config.yaml
model: "sound classifier"
time_shift_ms: 100
n_mels: 64
win_length: 512
stem: "single"
lr_schedule: "cosine_restarts"
Rows from block 6 of a small sound classifier, named by matrix and row number. Each number is 50 + 10 x the weight over its row's rms, rounded and kept within 0 to 99. All counts start at 0. After the name is the row's rms in percent of the matrix's.
After each channel's rows are labels from the 100 clips, of 14976, where the channel reaches its highest value: "top examples" is what is common among them; "loudest" is the band of the loudest frequency at the time of the peak. Only what is clearly more common there than usual is listed. The data: Morse code for random letters and digits, with fading, noise and interfering tones.
# c30: last pointwise conv (model.blocks.6.c3.0.weight, 384x384x1), inputs 192-255

c30.99 120:44 54 38 40 47 48 44 58 55 52 57 43 53 50 49 48 50 48 56 46 58 55 44 54 51 42 40 54 53 61 48 62 57 49 57 46 57 54 47 50 55 50 51 51 58 51 47 57 52 61 40 49 46 50 59 51 48 63 48 54 56 55 57 52
top examples: tone: high; mains hum
loudest: 1000 to 2000 Hz

c30.94 106:55 63 41 50 48 50 47 45 53 47 59 49 54 54 44 48 52 48 50 45 52 52 47 56 42 33 39 55 58 49 43 51 47 59 56 52 39 49 44 50 42 49 57 56 52 60 49 53 50 51 46 47 48 51 51 43 33 54 42 49 51 48 48 46
top examples: speed: slow; tone: high; reverberation
loudest: 1000 to 2000 Hz

c30.319 087:48 47 40 53 49 46 43 57 58 57 49 40 60 49 53 57 50 50 48 41 40 47 45 54 44 45 47 60 54 50 50 52 50 57 49 56 51 51 56 52 46 61 52 48 50 44 55 42 46 60 52 59 50 60 56 50 43 65 46 48 59 57 50 49
top examples: speed: slow; reverberation
loudest: 500 to 1000 Hz

c30.89 111:66 42 37 56 61 46 55 56 50 59 60 56 49 47 52 56 54 46 51 39 48 41 49 48 67 55 49 48 46 57 47 40 41 47 57 37 56 39 61 49 43 49 51 37 54 44 55 42 43 72 54 42 49 55 67 49 48 46 52 55 54 66 43 48
top examples: tone: high
loudest: 1000 to 2000 Hz

c30.207 072:51 48 44 45 42 42 42 54 47 45 50 49 45 46 35 42 48 45 36 39 48 41 40 59 45 53 43 57 40 40 33 47 45 58 47 42 48 46 39 42 37 46 46 41 56 39 55 47 39 52 39 46 48 57 62 39 36 68 36 40 53 39 49 45
top examples: tone: high; speed: slow; mains hum
loudest: 1000 to 2000 Hz

c30.69 101:47 54 37 46 45 46 53 62 52 52 62 46 44 57 58 52 52 43 42 43 54 54 41 62 48 47 51 57 45 39 42 53 56 49 43 42 53 52 53 50 53 50 50 47 54 44 59 54 50 51 45 54 47 52 58 40 41 50 53 58 54 51 48 46
top examples: tone: high; speed: slow; mains hum
loudest: 1000 to 2000 Hz

c30.362 087:72 45 53 41 48 50 61 49 52 59 55 51 46 50 56 58 51 38 46 41 49 47 56 44 53 47 41 47 42 58 40 51 47 48 54 53 45 47 52 46 44 48 43 45 49 41 51 48 49 51 50 59 51 53 54 52 45 60 54 52 56 55 48 50
top examples: speed: slow; reverberation
loudest: 500 to 1000 Hz

c30.221 109:44 45 43 45 41 47 44 55 53 47 61 53 52 48 50 51 52 50 49 46 53 52 42 51 46 55 45 51 49 56 44 55 50 48 51 48 45 51 46 45 51 46 41 49 51 44 53 54 48 59 44 56 54 48 60 48 41 58 53 52 47 46 51 47
top examples: tone: high; mains hum
loudest: 1000 to 2000 Hz

c30.122 104:49 36 65 49 48 51 65 48 47 35 51 43 41 47 53 49 56 53 42 48 54 58 58 69 42 44 33 62 39 56 52 62 73 43 44 73 39 52 44 57 57 33 44 51 41 40 45 60 54 59 48 60 57 46 53 51 40 64 54 40 55 48 55 56
top examples: tone: middle; speed: fast; the character "r"; first character: r
loudest: 500 to 1000 Hz

c30.354 070:47 54 25 44 40 29 50 49 54 46 50 39 49 52 48 40 39 51 49 31 45 33 47 54 42 53 45 52 64 61 43 37 53 51 61 55 46 36 43 33 53 52 43 36 52 38 43 40 38 61 50 54 44 48 46 50 50 61 50 42 48 33 43 37
top examples: speed: slow; tone: middle
loudest: 500 to 1000 Hz

c30.65 096:52 55 56 40 45 45 51 63 49 54 59 36 50 49 55 50 46 50 46 40 46 46 44 53 41 47 52 51 48 44 45 54 48 47 33 45 57 46 52 47 41 57 50 48 50 45 64 48 45 43 49 58 51 49 61 41 47 63 53 47 58 48 49 51
top examples: speed: slow; tone: middle; reverberation
loudest: 500 to 1000 Hz

c30.370 114:55 36 40 43 34 51 59 45 40 24 59 63 40 40 40 41 58 32 41 47 51 50 59 49 47 54 43 49 32 32 52 56 48 41 59 43 37 51 30 52 47 28 32 47 54 31 37 50 40 25 25 33 55 52 36 59 51 34 42 37 44 58 49 48
top examples: tone: high; the character "e"; first character: e
loudest: 1000 to 2000 Hz

c30.142 091:79 50 64 48 48 46 47 53 47 54 55 55 49 49 54 52 48 50 42 49 55 45 62 58 56 49 36 59 47 50 34 52 57 49 42 49 46 50 51 53 54 43 53 45 47 46 54 49 52 43 50 51 51 62 50 62 49 51 48 44 55 46 47 49
top examples: tone: middle; speed: slow
loudest: 500 to 1000 Hz

c30.22 105:45 54 41 44 52 48 44 56 56 54 50 41 50 51 51 44 48 50 49 48 57 48 40 57 54 53 44 56 49 60 45 59 58 48 66 48 54 51 48 46 55 53 50 47 57 49 55 55 51 63 40 53 49 52 61 47 44 67 47 60 56 41 51 47
top examples: tone: high; mains hum
loudest: 1000 to 2000 Hz